{"dataset": "simulated stained blood smears", "targets": ["small cells"], "norm_position": "pre", "qk_norm": false, "expert_mlp_ratio": 1, "experts_per_token": 2, "steps": 5600, "batch_size": 96}
Rows from block 9 of a small image classifier, named by matrix and row number. Rows with one number within an expert belong to one neuron, the router's apart. Each number is 500 + 50 x the weight over its row's rms, rounded and kept within 0 to 999. All counts start at 0. Numbers have three digits each. After the name is the row's rms in percent of the matrix's.
Before each expert's rows are labels from the 100 images, of 14976, where the router gives the expert most weight on average: "strongest on" is what is common among them; "patch colour" is the nearest of a few named colours to the mean colour under the peak. Only what is clearly more common there than usual is listed. The data: simulated stained blood smears.
# router: router (model.blocks.9.mlp.router.weight, 8x256, trained with AdamW), inputs 172-255
# up: expert up (model.blocks.9.mlp.up, 8x256x256), inputs 172-255
# down: expert down (model.blocks.9.mlp.down, 8x256x256, transposed), outputs 172-255

# expert 1
strongest on: target cells; no large cell
patch colour: pink
router.1 103:482562499511443436501555456531550485534522445491586546539464492549530533576456479448495578527515463465465501454465484473556501541535418525479513551540476513465529540573510407582465529577593579437554546498513416575453507500527513591540510556539530503462
up.1 099:464555457531536559557502465517561481418587567488534594501542475410467482511479502480482471498396505522493541458500461524516451454452588570505545566506452532444477501525457502503499442479505561410428466532535436330473497564557486489476499459531485522468
down.1 116:438541593482480415490420495466529468547475561652533478484491515550477475506458403474602496471487532457482499517528519517504541561436513476552477484485573507506529470390530483494476575529478509567512505530454475582584531451469544490520572518369474458571
up.2 081:522505492493526416572453520549510547488504518509520401535487503473526425490502432526468473513615424516508517444455462434518495602571474424563432493552440558482520434457526457503487426412473535527438570500502604551542605590444471455456485532486515478514
down.2 075:379453555479543544483563398511547479437485509527503591459423454535502535458500497480541520415477472565565566561435563504398509400450557617450518511454442501531478499579561547533419488495518586521499402442516440439482541431542414489482538465443496502449
up.3 109:494486488413514505421398490530506526425612547489517558539402460506480547550511530379519508500510511453479510539504496515496485504516513519496427475455505538500499605535468518469477565450441520529430436431465430501443508485578492510466491476459566523545
down.3 115:554523434432449470565561494474431480512440536541549450462539503478510482432529424549504439516495466447469532470404518530588546527553554578513481518427482401447480533472518534447563415502578486439614554467427490521540562459476546487578510433548388558494
up.4 076:530461473499443433517506574464441512485490518474543545458516564492500486487498481513467466490467488499559489392416485448412423502497600463518482458508518450478479509469599468494484374503528475539468519549478582495429482426514570592552530450481474465452
down.4 079:441504560470519572488507353463569484476498502502512524444405491487587474523606467552540522511471458522528475590505566532546437473516537542532551577507521532466530515441467508510491500453492564495503492409485507554495574528511452562544467544493608509470
up.5 048:418505545458548566482500467495522519534518562444426495523532406471482534495436578566609476475547452490452458541579471507480520447562436502506486505526512487474468490495558514529600435534388528414532516500543589472451509447477555527460488587455435420527
down.5 054:442489488423575430487508513508481468472534432537425521516513458483480500509470502480469638570553506532499571473406553486534456459556510477513474578491463441524447378476512575546420597493524506489468361510443531526524567567527511555544520466440555496477
up.6 125:529585491405548487434460620477488380501500494519426557504572560460543426416466441472556493496479510395399461528490437444511477402530541497529535488435516424415516433434481454553608412514495471498509438485505562518515471509502424513496586436578487596476
down.6 116:581617582572485509469515508531517482409519338446504423478397458531542478483451522477605568530536427587594488505555487500407505495486438466458528509562467583519515562431436547545523463524456555399485495534487600500481535584453465481491528513549654503535
up.7 100:555474490473582512546491518486535611533508467481541397540535567443594541437502400461478462568517465511464489456508410479571559541470525456522575519487563521492513512496447487312454557433481396543538591448487554583567423527492510448471553551522516500528
down.7 086:516517537457591468477494477536600508576460491480466578464520406603404483556499447461439524405424475536525425523496572547451478503406542493438508483505437404508544539569487436559539502537503633491516407523461541532546562538517535508498489464491569500486
up.8 064:526495466543464482438514501480521479470456543488540506539477519508414526466568449380457633537428532389569519541572394659468471478495554503483548588497456443519465614634484460539449496488506519480511516541435437501501543555555528514463455502523419535482
down.8 067:446478483433476404489555562486512533499484483475493474456489460471500532496464546536533531455483554621422491548492584402481500535473519532495400517456477461444531444489394512382585434546457502601529519489528542447554407420509532450458570506492504517505
up.9 104:577474486514447643576477499445504447468511474505528405509459472374542445490480476395511456553510514469637471578511452534429533415534481539542466477458509531518411552432502399446566612496483521519427542449414493525529506533449484436551454535527419529517
down.9 101:498406543539514521518442543545496502342523478482533410535401540381570563529457501512506506506487384488589534414483466524476465491505526549532430513534515496484478528537513412498503523462648478534525587453578441491423479500477539419457478487389425453518
up.10 119:457480438494559599533517520466499431446507483504482533487480515591434443499505469518470437554553417597564508540517561552493484471412566422465573440455512489489632367501557531517505486536485488541449514509461539509464499482523474580586526466441454415469
down.10 105:560550588486519414541517465492537399559425356466546454592465472495505528525504442402482475519537443372501494451482443535484456516587400490504442466482520558591442521543462403530529455468430476482463468491474579524514444603492496493444509507409519528601
up.11 160:428521478522434456528440529471500647420499556422526504491513496498426519542534590533451506523545600496605407624462531483521455500434526512441577454494556478611463551500508477423542504447498467462496465514544552526437462510485558519493503571472546405570
down.11 151:549546524533485546510478536543529410433478402439601574528445552543564498468454445475514504519471572536427531416463491541452529474531469480542433421418496498461495582535450456513423502569493538412445499550489457528533464515462459522497410501522529549514
up.12 087:490505542593507514523512520437640576467479416396474495511513518455527507404534445460397560515602494526536496448470518578518481481462553478522481536532551574550542549457524452478579582537493495460591521521546491567549442553460468552491549442515543545500
down.12 103:485484456460531516506507450542470488506452562479453471447477448555525554477563487634491374463492527524412503461512475460410532524591483436511424513433513441491514421516551471554541480478478489479524535510528519453542469500413529484489467548457485442488
up.13 119:445457547410563441473455457531575495494479628441435484490456411576472550480519535470593542536549488427441464585472439471434559448464482512419456572521541510471476605583454484492489503499496529501488540522509535596500558522392546426413481493420441555446
down.13 116:474527496462571451420383488520538493471542514538481502456453519479451530510448508464555509556439481484508508542530436478449538513336465553546516619530534473477511480446542481549479466538549496517597441479507629489473549448421513575460409521444507510464
up.14 099:486450557592516547501466567534508492536523532405511545589522523508506568516487505416474532656518455495504434466551477544399443509541542463495504472522507599427461582583513451508530490468507486549533560505498478564516456574511492550581487503546471531541
down.14 097:501453508428514512450505542477522474495505530553500502436499521431459456523510467577480442431470549455483640506425531477586494483471523518437509490552489344524551432554546558539481418537469467511459446480490508466515550479444529540471633527508417533489
up.15 134:537480559595363498502489461454460425489519494479445566475562519533507521486528519492524483369430592532540487534536455465456503537521496492513442591563549579478520449481578494520524554440445490475402518495511575479501402496494448527444457466514459526549
down.15 125:416449517501482390479520486565548532379648508456502575452429470512420481495506492543603494475502550490574532561479530524523508475427543534462586536471517453498404506433495547470451495463531508455529545456487431517519538502494523496491557487478575517566
up.16 087:465431549412590490454529494580539458496550568515506497533459526439563550581496512481546577533469480438516458521451510562421532575466666462442400513420481450496585447469429448454500513502479576603532475515481491487386522444452551513423593457488597534449
down.16 093:546498516434437528534437506474457457458528551521571594439441466534407410448628548446542537535513592487657431471529505569565447512557505547456471420463514560549490599531557453512536507450509487417524519468491654536495577400497537525482548445510437525521
up.17 058:529507550408498487548520494485431583602568577575483453479597501498494585524475458573547380465550550531509418471427459512523515488502460545470436496437526425593500428370543565460481441443499446587531451440505537533433490486455535417488527517419509484504
down.17 057:514551442476486548476502536538474612476488530506513396510546598509446524482553542582509425481491495607581506596538474427508608546565481523512543511524490474574468457408482539466519492470471489605507540457456511515472473414460581493475567451470510477558
up.18 125:470412537525492567497429489465575488573552415413517513493503395506544506435452424381381594594499476455519612477534515531467522509410602465486532544467489518478557541503456496560427482517486471386531583573492586535550551582491544549466445501526452563550
down.18 128:525533532576414515501520499430516472518514427501422491570578480520422487488464459594483440510555430507467497496541525512416607463418460498426410507518483533523535492492474467418530506478437552561499536487541577422553432449415502452527427521538491441530
up.19 092:515514463493528388598506549481573502524505565514513444574560530568560409477481519539480563499530460489454528425462530449557555484572534449522550525510568518459557461529557534469578563496551476487486520509536524509427493480459439509572515566566549473482
down.19 092:500531453462575476529510499466508482521460575522402556466460457506510542512542474541517512536484476496581468558481493493464462502425476524509573559463490498560486535471470486613465432559500564526399543566452416526515569605460577565536412486495446427518
up.20 128:474455477481478470454516562508507453504606538579499479465460459518476496539595475465431484487401515558495498534495475503567466500629534490474456525494585471516478478465453505521448476474534530554470409530497510411580494568529521526473539479546465530466
down.20 127:472476439578497408570571573455460523637535520507551451449522457460518518496467521509413485539511437530401524433553454500492516515427513505522503616616480487447540578388501504484495543478489498483567599491480447532532512506448612543528555506523486498455
up.21 114:629423573497537470440458497527494458489449436524433475537533489465537558517512563491594464438428531483491550447449542531566455564491460470548462503468496471533455579431544561573478544537560447481468482450506397477603509525582552528456537490453356453524
down.21 108:565421567522477550515515509558530550464540521443500456435515519482654431499457485552488523443531483389492409493476534521527521540459558494510476506440403515468426658521596527489543483523525567520524481513524389578483487459481445577496518463514535444411
up.22 035:531509515378478558456541557491472456580500517533418552485558452502452571452494533583475455484450557537470547514500451486498513502479360544477522570536558425530515423370395498461490379509501476519371530440476542522409549407456592469478476529462513483467
down.22 046:530492373481548442522523498517464484558441513569488489484501455469542495422424450541464572512447525524616476520443507513550534533484549420527444513484476386462465472465407593521495462495523470559501528488513425472475475442550491516484565470541460431531
up.23 121:391489485525549390563475461491528495490479563569533448582658435640541423516538465610420476495558550482472565590538511428435523484559534490545527451486556461552498450479515501518531500561469493509557432564475462517506491507515480511564519536555545578513
down.23 097:548538524421512610486465563520502506502514541424491528437448464457523533453551588536469499447376529532514416488515463496400499541517541543533557514566491461392505473560400516552532491476600574446458540462531505485559533591444479573459474389464461456536
up.24 081:496489557504510476632484489437568516543479488430458446559581582533502473546503551498473520444595486591521505517415486450481464495531539522498533509586508545512469452422568399489510459486524476470574562552450476502406381521447452477499601532470528545461
down.24 079:522511440522536451425499465604470579427486560463444584510406444472492460522546464451491525504453487481461514531564548553522477492539558514551531509602550491449532516549489478550480510558450502482379510466537379532536590508463545576524448480497429476518

# expert 6
strongest on: teardrops
patch colour: white
router.6 101:620466482565530543558517532557505501598477461420514447513505457487450497448500471515547478512472486560543488478452472545419469438598433568549530486473520548440369450478446467542529496505487533505445470511477547545497479513523446474496405454527426445505
up.1 107:539494576451502521509512527594548622457461561452568473540499592592459508401602604584416488496451546523501390526573404498504528527508537466554538521497532474468527453547534564479600567399419494506567515444530467504495519493477561564493500629529507561497
down.1 100:516505456521442541482554509481569442668482587438436474455499454499594535545493571468465506466471568417492557431514480510558470512498409489487411487465445527526490472511529515604557516584616482496506545562473491495503468451584580513546521501538512426520
up.2 140:473568563553561483517421484513561591494569478498485535521527579521505448564434561499502520501517555565509447495586508518459533551536492516576536545457518486556479528441519434511509500496469555608553633445486418530488545624490520479506484563547572424518
down.2 132:540567594526471407565458489482473540515504461536598493513534469458462531461568428457552509533456503513463520397546551454437465423554506584532498443572541450542526520537538509525447385571484473481423439471544429556469505481509504578444487535399459463455
up.3 092:428454521562496604533510531492495566490546511453492559532617534393460464501431543497548533498498552462437494500462442501492558543480522436563476474476506458390523416532526465463549483480530469408507476500593500506481467392603433472462474475423451497497
down.3 090:498483568560418439509552470535523510479526518596443459515447456497484461586516637503457427526608402450519468534455573485479491501450524499502451497544521490555468492553510504402470495470492513467510499499536424469393551498478498393518533509545526421499
up.4 091:489471595530559480526463470492500517435474474435480451540547518518527478525476457395599574491563533454506494455485390488439488480563520513449490525431562538492475477439581425470519595493456501495585468523501466490507433471461521463490526529469490405563
down.4 089:533508462465528421447430429536520559482427421460592567496487483455423553470548489577521437451581540563469445473465509418404543556409547572505601491457462510521508489554492575539450441459482433494514456481409449497571553476491545535468526513494543435487
up.5 096:460477470448501380465511522415558539450475471498527548480564509469525510454526503494480441476339453454446542448464483544493499459462517524515555462511512509439541493593490466497455454535496497459548551547553481482556516416503523504443501586467503496499
down.5 094:440528476542514524516640560478410519496511567492537512540570518631448457486426485437409481471565508541473445479526509585554442417553524532516517504422500523480476470523502453535510517415530437522489494525458558421539363578409528456487472383461539511468
up.6 089:537475528523410512479529609568471452515440588495454582455559445496483461457449585488571542465565487433521420523465460559551479460553568467467443469417545530459587471391567451501503500437447511542462512406506482487542482463452478425469555506488505496469
down.6 095:535538496585424488415573557393472492569584479542563571525466423410478542516430545468378563418590505577489426570506512529535556582445516580505480444456475467546606551492486500495449456500475444523447461506610449451462496499503414459454592551457487534515
up.7 099:488512468371435440411476522437531504491453478589525545485501503528560516512543532503526426488551503472477492474521505538569451564619570538550426536555547449453451498534517480569454424496519499448483425480557510496478519438520495414437635499507421523478
down.7 102:508453495496537521453522501525487493512473583523469366433476478531459482544501503474482466561390484482607549580516512477535491517589455511428542516436499547561568472470438458473511592504529460551455644451500529624471482562542520510595587469456448483505
up.8 107:452477514486450443512451478451561595552554563497422543484572462467411474516358458502494611518483509483538468537501497595556506542486487458480547490531494467523500569473447559517427566418555549538455540514540421475515487499441573550497453545416602551491
down.8 111:476571473466607499444486442514500473401566476507492614466484473571548564495522525466458456498497487463484537455479476450429525467479472482539443570528425495521560398499548465525533549545532473401575503453585547508514482469640513408425581420585444483485
up.9 099:464476536482629527442455515518529544612535528563475554559483510511471484578503431547541443513524526503480524478493514417471518500440495442487562583498444461469475592395576588528519557523493600549565484453547581598496457411572519495456503644533505557525
down.9 105:512441453507532513514401472509551521568524520542473465534582583472375491455514540601402505472487516581569568539555501430486495550520543525468576501535447464530504567525476440478471576529479424563529577478509529461473462565558544450563512467496491473630
up.10 070:417517475495513564576558603452492464536391511520438575476458537520496449387546496467558485539453478479521476613516533506494442557454624467495440485530475526469500559539524435458526522550484461438576462540585467487477561462475441454543492551484547501462
down.10 081:470586550553437545571483486427455458420518506536498530515465520480588541479494558492558495533515480405540419515504555578496501570570527543590411449427510459658550598424494508565498408551551498616580497492507522409507469493544527522419455478475538545554
up.11 105:523566582441547523523415437527522455555464507475444470515529500423594516457481449546470564524468541446496514521519472437486523480408495507521557504544530449566487516509496458614469566489522488492569463505573559452448463544430405512520525530482462504525
down.11 109:548512458529431507482535481448531436401435474460499455570496450369484474439523519413567561559504475426486564489527647502542444435526511487467376477480554528475508527605473468441453438571381437437470493525428467464548465456479545539562563549519510524440
up.12 107:581461489517460448567557552516428469524508578497460573524446541459443513422514442478430540420478591522482515506437477490581478540574453478509448541411551491535431515503544579430461523523451480504508554590535492518494538521456640504480504534536432434501
down.12 109:504461536475578493496530564525600481568482425430572445409445565512497463585508443484445541456532506522528390413461489492414499458484459430533465505537475498520484485390471517525571493546510469495433456492596478498515468491520452438460402580392593534501
up.13 049:476401511436600474448578444470502460391514556472463407461507495455461542476481496506512535441495501436546600548436503524494573498529568506543396525503511481476497479500438515432513536562479499473538362421479422550523505529533506583412555442411455468495
down.13 046:486554531514504404478545563466614551531482523423534522520536502530443396460469451499512552548448404520418497478569506583529497456387460490424525459538530536460489477551534506491503445435560509490442567525523519478580508453390514511571505602477540498502
up.14 123:578563526461502425546488420520521461475428478473425404527450446498542501497531447465469505482517459454513537449509487563543342485428463498423442511422465581562471504612479504547552516471506478460520520545481510469507600521469582470507551456500499554460
down.14 120:504396418495575533539469437529533488482314535482510484472448486455522596543516507573536456443586472431461508508557495461486480482451521483535419448544466557465478522559434483591550504454570518463445478470516531522543512440439534482524537559406503476566
up.15 097:464495528476491546578485530441479448506517543482603530547520460503544476472517556456518436465472552552538439600597544435586526556530469451486478492538495472554515482500485527431449574470556451482498462464489547501518458550434502443463461524482421600519
down.15 088:513585544490435569485543549527425441448477506469440493589486425465506540491417470514419482514556542480545474547427527520479662520462496415478434461455517505411547580549587516423431488505521508572480609474510475552478545431447486422542566470555489487445
up.16 060:493497465479489487545466484464550528377512593614475576486511452593524436472522533480444544561553449556508500492477543523477591477450457478517615450557512451419512457517426475502522496504407462520537497447527582552491517537534539534506500619515540448457
down.16 053:464537461508572448516464555450431438663456491422536514586554509486572481564528510527505388516480569504418443481437517520454482485508532558585514467468489544501520459527455571595494545575543665434480578490495470544443463496390546457487462357488543449494
up.17 081:575455503450569451482446534504462449424516527421523392474508522488408488440411485420433522538435426377526485537420458425521581504610529654532514517454522528524419513428505412484525450495490598492483480497527466474562542449416555483483469348498552475510
down.17 075:442522485625441512423574512450561593461490502438502533434443598498573492533446478500500526399515568563482548468523533439491474522508471448481410564528445507423513513550532517560518527506526431407553560485509406495444511496482444537448424641495535453527
up.18 091:423587495531470633580470517410534504454421474387566504482529501491556488472498488436464486560521496550456517534620472476539513443486403427590427436537427598466532562552461444504568521480433473461550523458545472516531443470594508455452434546554567524397
down.18 090:515556512521520571461551489569405487509531498575496538478518484459493542474473441486453422451531421497416435533544519595535558595542568537551510476526606412477442549548537517512534418570527534390495550446495467522516397595380519465533445426478520434550
up.19 148:562501583453414560539490516393495450519478465471544507438448480380430602482514504436538547515504499564505561518505457554469461442472521511564491564542558477486364529506506525494489400521466445486504495491478491612382496558537472548413496482476515576488
down.19 153:458525502470576486561420468508504509479564482582423512563578456551489508544486487482549566421555491424437506479461564428531543557483424480504528482462513491492568612557548454439464579429538464520566493489500519554458536466523542476554481505458509479488
up.20 075:475492462449472458552476557502521471512495538491545592429409615503495447471560394536542512517511510396547499533472453500542463581541530630548586421585548470523480515554532486463449530506449505473512493496478540480479477498480480490566555420520502467475
down.20 081:454508526557629495430539500544527482524628451632470462504516436597402497511534558560419492486510564564500602486504448462565522514434510449455517576408529474434539490386480470453520486492491529538486514493556514530563577529528600500455385492503466527589
up.21 098:454448551577453569591487507479499535427548476489525518469337491501586535446564550497478520608509440534550476518594422611615460566517464402578529480455522464525456444521456536545548471516593468466430476461539447541542489412488478512501467605405429516473
down.21 095:562558568504572404572436527490495515528530449430472482549560457459456574527515515477437549458513539523406550357492385530465490486625433556545447505397613439538540573524593439491451485533461546522551585564488469515470443546506548514509581396503512503484
up.22 065:500494485360517510537535569496423495607558534492474642485554512459455533491507543465621490485538522448529545512476520533462408392530557476529540492493530473472398539521502504387493508562502527527470417532471427485470475502492470437460605448562434529488
down.22 064:488479553506378453560532491423507438429495463539456566564393458477588603445600427508483441460482504458486485509480590528434523508432480557546386488493490545423553517523470521499528407472483449507518466482527435482522487404534372501477496585536535563465
up.23 106:438415506489536479488493565456436533567568518428437403462375473464551482443498531535496536462506499447487545467476487525493495593563546584477529473463474504481393423542506469383512475537569422462497541491481508476488546510458510430545540403620457406516
down.23 106:466544446456526485464473540571506517514487420462475465523545569562446541495511477535428533548459447534381528512559498458500480559583463516487453424444532490439509498511460475530434595474461483558531538574435505540430485597527464493484447513399468584510
up.24 103:472474517420567523592501417556559600504462524499510564506428489465547515505547574482559578655490579483504468494504492605443459530416574446546437485423508496525488481538581494450526570526497515475558518452505545524515478508568530529446472455426518469521
down.24 111:499466446520510344488472494472506500493457486410460417555518496498427503473554557575477478422422481417473533448428433460453458444576501542508491470535562506489523515459525532616528467505464612484472458454525523536483425478404522511536568483513503461427

# expert 3
strongest on: discs; two lobes with orange grains; kidney-shaped nucleus
patch colour: grey
router.3 100:505504562477524496555562544469525630484462538551519474521498541510488477462569473465470510558461475548452441476594417413463518525490531470493517554613497451522443469474432418564541490484584530528548452543469566566460517502466514536424579547434549513581
up.1 066:515459507521573465500519486408528540514530597415429504420453500525450618536577491438471492436531480479588485527498503465446467544562523472534366507583482454578528477460497440383514479434480484497513487559601446528475590488557487466531454584549457451529
down.1 073:482514527386475510568438532592469442538549510531567536525594443472489502405376535499556496610485475449433490475506511503533569477530496474514563528439529555423457535457487443506467492525532507476496516441442548479481539447478481568358480482552494534520
up.2 140:343515545481532499513494514507533515495515447509496582391523429456529538522576425554565500424496475494437580526471564461560506457475587566389561443479560528470493517508493400487528462487515517483548443475473492476460494419494462570456440567515509634455
down.2 128:630514518620488419478450488521555504466535592447504404528461516459503518530424509501495480480507527541555531494517503576478516528487476507549528530559483430543463400475489579495536464523526651597484547503556490476511424580494518421457548422534594471574
up.3 064:494399517488499529504554488510384530391505544413454440556491551441504505482576510492538551512543530432530534516480475447532580490410543514472526524608503517552521518462533490442428485524461550464584590564525525570461503497500511496443468455418437480380
down.3 062:390527462528512453506439515522472520607510523584478575511432581538580503458579513538481443561415506472456480552455469513504491464508499426516481487490490443487514507603491451471559518548594548470491498574463485484507597454501471474461545450493502482529
up.4 093:480554557567490480572490458587562523451466541450470472478566430448589547476411495569548501489568486481504490530458481425534476558438450507538488404500533515581526517458400555529474558465506445499518527432571392538441525406521460595466488432442523525557
down.4 091:521447395581411506499475406402416449512496498432556564529467514457442496543529561520532428503501415483482522553520495556495466485560513547497492506444447482453459520481424452512600517463416591471514526530475523461570470495508551486496415485466503418505
up.5 051:538536569501518478500475469588497447520437566487462500536423525541467454550498458426492559430503439382398514465500509483568455472475430531537537420457508436445557468532513441455456456436483450462497454575504429511559524453453468522501523557505442519562
down.5 052:496466498558452629494477457552453484474502519606599546506544457527556520426548458576350444498518485471566464592551409439504495527533565527542498452508495535499506511508563472508517466555401501581524427488545573465492395527427485579497572492484570565525
up.6 056:584432484436610507592550455554497476489506470508488535526523531511381451506462551560464539466577541505460434402510458481494588523396411496468634462397515502546537447503550501497462514525495532450425586491466517479507446506516598538511468530400488557403
down.6 061:391419532552464475520470429496481504579342521456572560511410515507605496488562498529455628537528518574445454530465472458465350504470459497567481562546546503580626465604475481513526558651525555457540531563494537560468524501467510474473525470540498489537
up.7 091:578473414535496523442511550557516473495536430479475521527481513425510502533524470454453440590513568508472533489562496527462514488442570478590521476578574540485529466511473561499510455565536490443431528524547563494449542566570451501415550513532465531435
down.7 084:526519496487428453563495466476611522518603544565557489432477508463464547539485460502515488494446455477497452540436522499524519531568512536541549524475528464525460521497593524460417453468469479583490390474423407500439506542515471460565416502422518466562
up.8 106:554463384415541478522527515520567502448562504471444501520519507459531588491553468402497542524449403492460566531459528561491552528478523471426536542505434503397527500490500530419455565513439498511472552431435556429546516545455499495490559495581569511361
down.8 106:427569431571472428515519503559529501564533527589549561545490451483449501477542512483548428552473545452597530510480539531465448429494531478500408524463515474536543472564472505503468463473584440505548480482505451490557427398534486507573438400490485530472
up.9 135:478509490454446553558436461590590530475479571446490434455449537459524489537558544512505663508542502580503442583563447388590480516463479416430555548615544527505491518415411511450564549383512499500503552443538589405415571512473465560511497552559592478465
down.9 135:509435439497583524494478532456554553469520407463487596486548479531477418466467515432490461502485543486529509527387538636495517453428552556504561496467448493414471492466506509503486508557495490438513514408497471516560486397472462515436465604568440478452
up.10 115:620465582513555491436565575464449499406588469441522528555428477468448490449526508505497448600424498489426409533535469492488495517505387419525519472470426474502437523496483420494432537451452402494503410494498492530542593473521496531524434538584484601503
down.10 113:575574464511540463485487472505473566459490568517490379568531421515525533481524563567551520480512579497493509441465528524530492611534526423532513564598536562552503471376474398540547454519492598535481510539516421535470472414488584562578515568408490432509
up.11 149:533497542451469544423504463452573596577559519427521548552478503476419487526528514471531581480493515426593519498464402518435414510520568556478490416487578452573430549530504486548579569459556562522450424514480416469544451504538432509448463462508452485508
down.11 153:501579503541473523483476483488387374442512470377468603436484528514563561414514455582631485477545520564442497550505452496568529517490376473469393461523408494457535557465497515515534441478459471522471467496569590404596534513496601552511550468494540532490
up.12 126:483516449446472522490609477479433486521441495476488584428519443481464522499530472507459416523476549540562550523448568446611474459439562611413526436402452499490507499478512473523421466429510517501517455402489551493527433469600499536588417459579423523528
down.12 102:620468512597514507474448428554562491464435502501562450474431528495536555467496465476563535490516541501552542523452544440420540467467620519487602440514578468539547441476463532480481503588588497461512502523485482533533511528511600543471583539467432434513
up.13 081:503462460512477521524483470460478491434543628536552517530509536566521450442453519474470455585487512433549469528471539604449480503484487464502444464451530480519493513494509495552549462582589520549486495437527585506435449446528545501500534509438536499554
down.13 077:443539488559370428510523516491457514430507556579524389479507458529567504483484544613451523439522477525477494545565503446558476510573442521485512531556618433555465454520554513534456501465543528580466491492496485496425502554401417514582399559547437488517
up.14 100:622536477484579489398518484478570477565526530568448529500446456389470464495409488462512424527472525516447517510511504502417461505492608498536428522460495416470577426506472527491457355541472513528390481539585498501414497517453564536477597592471475438484
down.14 108:446490502440447525599432501506487516535548517543516509511554543522510471515500474466555472516527436471542476440513451448615595564557526524487644515473515499516438546497546421522460522518543468576530516459463545507483474513455513554476456447482427551543
up.15 049:570423506455358428592463519582460480417442454584486519527539537491557425452495601567432497483507536515558497487550506535590505569536450468518524472531546455489537433582536504514483427480460471457418494472510497453582523480449481448470414511572514490516
down.15 052:437560521445487508355586550507479515595508474525551495528478502450438502552573449380528411451520487483408488483582482522478450416520504502514457471437508569519458539466455557437514519483555466475521475515516562501490484444599462524517533465468554525408
up.16 100:496481548530525520468510478548591449475472513508450525356474549486527534502485580499404528560532496570499491427479450489516473533553487574429552557542502506542510459553504468442491401470448362496516536499525552521477565528446595527468476555461501505510
down.16 107:485468468540456574533509506531451450526540470578533439627645409520468497435557463487498415600415479554501555534584488397554524476574468359513492512469476496517550500470470503505573490470448522567462523448455535495505510434514508548529529442471444528450
up.17 078:418514473501482459491443426469471490585540429508550446416511515512499483507411524542491491552478443477624504534508502523486467457432526617573532453463543450484450529492542504481503519498385450516477478509513467432513468373508583479547496560535418485487
down.17 091:521397514598505580547478514500563507524528514541540361490555533610454427468458557458508488558483443491452492502488472445515640506481435477462513542396412567537544549522477545460438625500547490556576555460508505539484484540532543513487418455518600561554
up.18 162:446514532542518541478505537412529455489546424504524436410481542434506525525494405503535515458584457513635386433504448438499502476534450562559359379444558493422508455557593505508496483399508485456513506484534553452489512506413541468535548525485529397451
down.18 147:489452541535528574524424541449582491476404563530488491426552445480520467490509511512490552573477510576660516497472515405514522517572520505499545560562562479409508493393488427431473469664478510521546619463513539507483521456478476484534567664436370377513
up.19 116:506471472517558492447541544503568431471550505442455547570532483535553475397540476433493511493486495442485458524465477510489514517522490490453550469457492570510538514500392525472426484461415548458471541493422573430481553532526538518429561518613535501395
down.19 109:429488458460488514558473440558457418427430610632505587436457485498453554460521518595592439550533484461501407490483427497490448535553554522608434492416465502448508522635521513473517460518599458459567443555511468423568565431524465530510369413482479525444
up.20 118:536498575508484499565475474535511492517436541545492593443473458465468504504447510502568493524528489520524454550480435575528468504546514634586444508433535447513447495477448447506541472507467464516476452475570408466474540427484528504518378516399462488537
down.20 105:485531461462394449460507491392543452472527546456515505467391512483509578545535605507571565563517497431464435519546519506545379558537453455472492479497474507505456576537467471522462517490467535560552552492584462500487469499522580606509495445467610519490
up.21 082:505482545462570445512464477518478496429579558531434447589519487444463526479497439542462427459498506463520559509458534501563479533444552585525634572429528446510460425496490503569442524566486584460458528425472549534484489476446525542513581554431430448459
down.21 084:477482548529503509560407460516522485504506496517388547557500472479468532461485526415514507598488485499457416449493468485425475529525518481477494600478516531518522500596494500473453574561447460530546474457485497549504471524443575582386489372508506495433
up.22 078:511453491521489603544489454487537535564487423563567607468507517455507492537441557501467477526454497457431433482562598476562496525489437471461528446542467447534524527490485546448535417442479414480577503496565401483525427471535569646495440585481544458514
down.22 077:542506472448429523511440437388436512454486549509509426440491457440547507529535517633523502449588486569555462500497454456557444513538503510547510480466509513489546456581565502484414522531457521496526487475487524481447608527416510406459492466530545501489
up.23 091:482483518572385442500493483559434491423439609520582541510469544518507456486573446627466461453563515480517448446515522467401571439561396515632485514486497475551553453527531438596528506557594552511524513540538563529529494581506488493561511489423507503532
down.23 090:529526469479574455436577582475499525473447398515559409481578388543497520515459530462547460434463490516505529526479592471483497471543553540420515462516550522458505473522532527541499449441521489463557355429508442464383441536527361510496520521525525471526
up.24 080:440429455456516520545479486468525503471664573515469456531522482422488499478514490471572431461458595490630502532455479364521459496448530488502523506532531452586448496466490492478524533501508576493532396453527577460454537419532424471446509537575433379420
down.24 082:454549439491511476468538454542497478462468502501498576478469479545550519453473490525438471560555503549535500532491530584542517526519490519469529497385511521475650515525566502516519450545565428523507567491535531487600519545487497553517512435485427540464